config = dict(
    model='contrastive audio-text model',
    dataset='synthesised sound scenes: up to three everyday sounds over a background',
    train_examples=26041,
    n_mels=64,
    hop_length=320,
    input='log_mel',
    spec_augment=False,
    win_length=400,
    tokenizer='word',
    vocab_size=93,
    loss='sigmoid',
    embed_dim=256,
    encoder_arch='preact_resnet',
    encoder_norm='groupnorm',
    encoder_activation='relu',
    encoder_weight_standardization=False,
    encoder_depths=[2, 2, 4, 2],
    encoder_kernel_size=3,
    encoder_stem='single',
    encoder_avg_pool_shortcut=False,
    encoder_widths=[64, 128, 256, 512],
    text_encoder_causal=True,
    text_encoder_width=384,
    text_encoder_layers=6,
    text_encoder_norm='layernorm',
    text_encoder_norm_position='post',
    text_encoder_activation='gelu',
    text_encoder_mlp_ratio=4,
    text_encoder_head_dim=32,
    text_encoder_fused_qkv=True,
    text_encoder_bias='all',
    text_encoder_qk_norm=False,
    text_encoder_parallel_block=False,
    text_encoder_inner_norm=False,
    text_encoder_drop_path=0.1,
    text_encoder_positions='learned',
    init='trunc_normal_002',
    residual_init='none',
    optimizer='soap',
    beta2=0.95,
    lr=0.0013,
    beta1=0.9,
    shampoo_beta=0.95,
    eps=1e-08,
    precondition_frequency=25,
    max_precond_dim=1024,
    one_sided=False,
    adamw_lr_other_params=0.0013,
    grad_clip=1.0,
    ema_decay=0.995,
    steps=16900,
    batch_size=128,
    epochs=83.1,
    lr_schedule='cosine',
    final_lr_fraction=0,
    warmup_steps=840,
    weight_decay=0.07,
    adamw_weight_decay_other_params=0.05,
)
Rows from block 3 of the text encoder of a small contrastive audio-text model, named by matrix and row number. Rows with one number belong to one neuron. Each number is 500 + 40 x the weight over its row's rms, rounded and kept within 0 to 999. All counts start at 0. Numbers have three digits each.
After each neuron's rows are labels from the 100 texts, of 14976, where the neuron reaches its highest value: "fires on" is the input token at the peak. Only what is clearly more common there than usual is listed. The data: synthesised sound scenes: up to three everyday sounds over a background. In brackets: how many of the 100, against the usual share in percent.
# fc1: MLP up (text_encoder.blocks.3.mlp.fc1.weight, 1536x384), inputs 256-319
# fc2: MLP down (text_encoder.blocks.3.mlp.fc2.weight, 384x1536, transposed), outputs 256-319

fc1.279:510519561465519464488474525479470527507511487461548506467499425474519430575524498444496545507529543500449575525528462470506519509474474465525458591480618493507500550515507524533513515429544522
fc2.279:524484527458504479453466488508490477511485549536534529440478531450502528563523439431512456458537464510491491423479503543421429542530511498608511460489575564574480425573516436471491503555491548
fires on: "<end>" (89 vs 8.2); "with" (8 vs 1.2)

fc1.413:572499487437469422468500451613528533443588513479456506468506433369498598503526449532516474479524536514508538512502515429465533434558523488524502586505510474522472488540466475430439526477469598
fc2.413:448470549537426498499536492488542517529539542475521480538540486471510544448470478533474541468474412492500558483454508406482507517475566526518482531482570480515489465517544472476453474516508555
fires on: "engine" (100 vs 0.4)

fc1.727:496489441498541590543411538457531449518533558556560523485427490527408476491582578529564530477499494488483500508554491518575526495545450515479469460570469470391519505508438545496507507459451538
fc2.727:498477460497559526474488448460472380559469518555521568499457463537510494481550521537477510459464490548522508587517482463536564497516452515550465448494523487385574476481480510511441526533541541
fires on: "," (100 vs 17.4)

fc1.532:568504499475422495453527417406494527511517533544512528496491406455544541482580573562559474492531542436427485555543510467477444511459540481468562481427539461497486538530478488449524507514554550
fc2.532:556469493504465501486536448461502455503497544515463529492550455518490525382507507545525508500503480486381532522528540512488435508524559536536532550448550501536493503490477490487509433488533519
fires on: "engine" (100 vs 0.4)

fc1.187:547524524477443501418502444434511478524524479460468516549414496495523518548492550602433444431492542434476519544568549539486443483554482545551541527466482537521527514541528613488572496503522568
fc2.187:476487439511516552611493532553497507507578461435500494511499477524497468467426490508439537521487511478472496495582422523479459482422409492539603518479579515531519499455471458509504493514480529
fires on: "engine" (100 vs 0.4)

fc1.245:483509443437481520457476576505539442512471536482485542495476446543501455459539535482604523489505455502437558517488532451481519515459458538533468433533527460437501486515511566428524534462435544
fc2.245:494522442476606512470519499512476408547449509567549589520496497532509483484568552585485536453474493522550567558521486444560547505511447501560485486526494499414593492515507465565453529515528553
fires on: "," (96 vs 17.4)

fc1.73:540453447478505518435506564426522461449532515516497501498448533500502556520546568511554480506507515530525478507500488513543496460523416482496471519533445539447525514487441530511495497481508473
fc2.73:502461511582468536517450489490492391503502563512571588517466480496511523513504510531505549543438483476536499589492484477524526559543539498505481516521531483410566457581462517511471541500489512
fires on: "," (100 vs 17.4)

fc1.481:518466514451596508491486540493492507542540515522542544420566525500490538570476510486524496575457427501459476543415468494532491466541473500469475440433441536497484491538556494468412515524506394
fc2.481:577545548448638497471535522515472410545564501536493472490552530538542495441494467489450463547516516528499419554447502495491521523476461582524506424456450583533530463532534464529462404545450431
fires on: "frog" (64 vs 0.4); "barking" (35 vs 0.5)

fc1.725:510533601540538567533488482515542513486524460481590558511484483441542504525397540491471505572497515504445517533447517453486533453581405573447566472469483499548495475548402506580523520534546444
fc2.725:554466526561442475504549483464447521543481511539499466557551485495489473601477500536507537533528586564487537492596448477537444533482523533486492500526513483459444491480478441493577565503455457
fires on: "<end>" (44 vs 8.2); "muffled" (34 vs 1); "howling" (12 vs 0.4); "snoring" (9 vs 0.4)

fc1.425:573433480474427512443445515560478486517469553481478459466471516457423474527518462445521550575556482481465541491508436579521493536593414487428471519492565550443518557477534501479469530469535516
fc2.425:523507460479422522456494534486442492498467513511488368474434574497453520508481422488463459462491428454497502435448421576510500498549468487460515479502561529434528503474527496476429514539510531
fires on: "buzz" (98 vs 0.5)

fc1.77:548432499514490498486459490487453510496484489461494540535440464456464480563525609531536477559518455561507453564471511503456528536500479495471501467533444466459487460526497538509515516572534502
fc2.77:462468473543508498510468554521487538505515508547473527561594495457493537518503486497524503567520468448452523485425550403552469537509530538453487555521507484533525529551463472396479500496477500
fires on: "beeping" (100 vs 0.4)

fc1.755:532515528499506441475488583511468407516510519497464530441440454495448593528482610452496536496518515555502451523505506501518456467521518487477567439508506508495530501487574608453504562483517516
fc2.755:490508542502492556518447547530534510537549618506484543542525450504492546520420508546509466509539514555398505503547494531466481485433556511503494561516473467541493457470489578545531471506434521
fires on: "beeping" (100 vs 0.4)

fc1.715:535488544513514472470494495480479528547522501419546533506459558601423564541450488489514478449513471493530523498495489523507537532522490486526535505468531474463489532529468540505564489439525524
fc2.715:501506543493494461505531504450505523508504488471493486469532477506494496469461526457555556495530510442454559521504512517551452533513524473527518477485459544473441395449483547427494542467487564
fires on: "," (78 vs 17.4); "ball" (9 vs 0.4); "bouncing" (7 vs 0.4)

fc1.141:431451426481538446474496441478524573489489457340528491530478461464452550450450491479495489476482418476477538496475446533502490501508490450474569420449436526565539449480502536528550432511524518
fc2.141:444455468489591511521519465461546486490440442472546443559471486478463496451547433489522471504431477527462566503502424493538519509472524445533522520450502582544557516527494553442527427566533503
fires on: "stream" (100 vs 0.4)

fc1.438:505456455482490485488509588589482480545509442553532465535525443474461465478475553428556572515430551412533478511561491487518513463520452507564486495535494493498454465519512577492531554481500488
fc2.438:528461472471491459507505518535485476511520402565535497461495539499475518481469602491523462480455582509479473469551525433510484466517559476544469468529470505479471478476506600515495557495593444
fires on: "beeping" (100 vs 0.4)

fc1.716:541526546499443506485498426478495491552516535539527535513491429475516531525517512520492425473540468496453452569531524562420505557533430502485461477472452517449494522505541516468574541507558505
fc2.716:508526534502467504464474421463449514486513538537506458548532460495495532433531555557505487500553462502467501505497554539467474473428523481526571507411494459584505507530491491503514463502509546
fires on: "engine" (100 vs 0.4)

fc1.539:547473542528474490491501499499488526531530490494440554453449458501453512495535614477528555497552459568475434499558463510480519499470432491480539475478482448506502505513585540438478569547513560
fc2.539:492492479492550575457482536516531540541461570544532474575468448520507493475463436475467497486521484564469548457504488522418466436435459407472518572595526473474498518494475537503444469513434459
fires on: "beeping" (100 vs 0.4)

fc1.207:522490561437455521448497558467530501513484441560467487484467543490475499481559588569480477466563494525519428531598483400565416504449473506472605501519441473490521508489526530489520511523510523
fc2.207:452428478545456484446474468509509538494496502549423440525484469495560480525444581470515520527477464563486516496533462538440469448504521442467562475491545531465490591540469540523529422548453520
fires on: "beeping" (100 vs 0.4)

fc1.147:483485406470509519498444479496537442516471533441517540467484493506440568559530566472490467537521472552499469531498494486466415546511523474441559506507425463525448475519553526527552477474446472
fc2.147:580522499492509501497511570452416419528545570508493490502531442509544540514503521524461549487538515515470544550429444500413498459505551462451528513464496487469448496472508410438488456524510473
fires on: "frog" (62 vs 0.4); "croaking" (38 vs 0.4)

fc1.767:532524547515499575462452460475538508567507556574471462510500425475522532516544525522534483354496475483512481567556503478543506508536495515514551556476387490471484479459452486520543485434483539
fc2.767:501453492431528516454530420509489416537472531522512579540515447536523492545558510598473548451489508516523537542525489488523516546508488495505476500501542519456556496568507547483483477472548512
fires on: "engine" (84 vs 0.4); "rumble" (16 vs 0.3)

fc1.623:554496512502489496507519554542474558494453474486459495517498451479469517471462508477484502493462488488486480474494495613540462492507447511482468512549552538414483561509468510431527490557508489
fc2.623:613540501522462552508503527561495499515428505481454421482519505592472478490447487579476542519498517460477430579515458559457482488509517540456496467564585545443495519475442448468548500525510459
fires on: "buzz" (93 vs 0.5); "electric" (7 vs 0.5)

fc1.600:479398475500579605485453481456506509529525563437532481494466482498475503578568448500463479514466492535539521486507463548477468495511543461462510469502504507454459504465531549447500447439481562
fc2.600:546516446535538498525481557473569473454476462501545488456504527425534543476508521539487519533600486534484552417467491568520465497503571460511504497560519453546444515565489540469484454413593581
fires on: "," (100 vs 17.4)

fc1.74:485461516471387514516512501518530490474467453573494525492474462451482488472499536513471474520526492524496530476573499436480446462477500436541521473522489509557490549522523590449535550475462517
fc2.74:519471446557519571477447521552524492547460466435511485508491510489506460513487493516447511542516514496466507491547423494489512462467510571491504507528485495534535474514513480534540509515416401
fires on: "beeping" (100 vs 0.4)

fc1.363:483511506431509506429518477476517502461542534477465532443488429496477491530555506470464418487436521501477457514518432546474435464547517469422491501495509530460522529578490585442531529532496510
fc2.363:545485454492586541470468592531508494548479545444478480500513598490546465513469473525549494445510524520512446446487490477555460499545553470479494478515483457515530486506599462544506537460443451
fires on: "ticking" (92 vs 0.4); "clock" (8 vs 0.4)

fc1.462:523443458431483494479437465445462495541553547568462521493483424502457512471488545531574425466511506459467432618503554455514490544525588427398540479399474508458533536535549479471569536461519542
fc2.462:566457567502440511454537404477507515493458621513431525479567509490498525468519521530491493513530496493422511515486526526453414492519537500507481531447542463540461490523467533453582446507540518
fires on: "engine" (100 vs 0.4)

fc1.324:486471487524472517463572497456509524529506588478411486491506521472493502501473508486465503496449557564453455521481445570481523585542478511424453474495546532422528608511440461511465538471509559
fc2.324:592537523501429575486504540518473502463454536468487429502471547532518539417461476561509578523518529508426466542505411640482479458526527420462515543468572474538497514420388488485513496552542502
fires on: "buzz" (93 vs 0.5); "electric" (7 vs 0.5)

fc1.744:521487550490515482523496473495487533515481547457485524475423489451509504527509478513474487503491472490553544479439479529550465460585467616555441542503426507541501523476505528520493547520497480
fc2.744:533530495513576517454475498506544438458526545446507443524534502478509547522461470462460533509513531542513576533503456530433520526470461450510529421489485512520485622525475542500505479499480529
fires on: "<end>" (68 vs 8.2); "in" (14 vs 2.9); "with" (13 vs 1.2)

fc1.17:523564544474446527475527491457475501517515487493581516486571498499484526589450498466439498518518463531483453508427499515430423500444463523469508453525481555546472481484507538536415512472482505
fc2.17:536566479434587512488540438447486403537499416519543455458525512485471520554493420462426466552523470515476479437460527457512536540474445565511493437422482531596540444495480493552491438505516541
fires on: "frog" (61 vs 0.4); "barking" (32 vs 0.5); "croaking" (7 vs 0.4)

fc1.66:542512481434493551492540544499517513486471561495512518499507569529479521513505460445448525497472476526487501454469443509530488497525515460474524473567540482474478533461542520479487552581491452
fc2.66:632472492445584505428568494518487496537521502483409446515578510555451512416480461515464553556497493472541474546485490544533452553526514517513540439472459504558558500559505507495486465554552456
fires on: "buzz" (88 vs 0.5); "frog" (8 vs 0.4)

fc1.320:498459493507502522442548524526471420517520552551445486487530469573560548554524444481535432474510486475520458462549498533494509534530421419491568534419487491498534506567514502399404529455524505
fc2.320:575473538524474478508494567504555518568440482486457495461526435463540548492482556430490477486571529531516441537487461532530352496459470397583577571497531513518480549495517500515533464465479563
fires on: "<end>" (97 vs 8.2)

fc1.603:471444499502515551456465408430507415591483432488527474555483506482524590526479442517518514500527477485468537563505518558447456455534532414442492495465490402520495547500482507446554553518531514
fc2.603:582469569457476511478555429454487530512490551505489467461575516515530513370459468616461489529477528499515439559415482482520379461545505506511463486441511469544530596594473536501510447549555506
fires on: "engine" (93 vs 0.4); "wind" (7 vs 0.4)

fc1.722:596520488514474519510474553469484480491558549475489441470448449460488524508541479510473469475487488482468497484470523505445463559436469487478568572494440475534546458511625528502469507456418537
fc2.722:553519574540474547535460493482553504457533511498555493432569516481459539527441434527486525469447521495470544544503463549511546551424490474471510562513548479549464428521579596523526496487496535
fires on: "ticking" (100 vs 0.4)

fc1.734:528446442448482505467492517422534517403550498559481492504434414498499471537544545521516458436503486472467489556513657474459521494479428553492565475560460524449497533511506569508508515457437534
fc2.734:488473509538456534471438549469490487494455496541529574522435468441517489494474467539576494531453493540485460564511530458512475526519555473520424492498460435435535445551505570473474477470472498
fires on: "," (100 vs 17.4)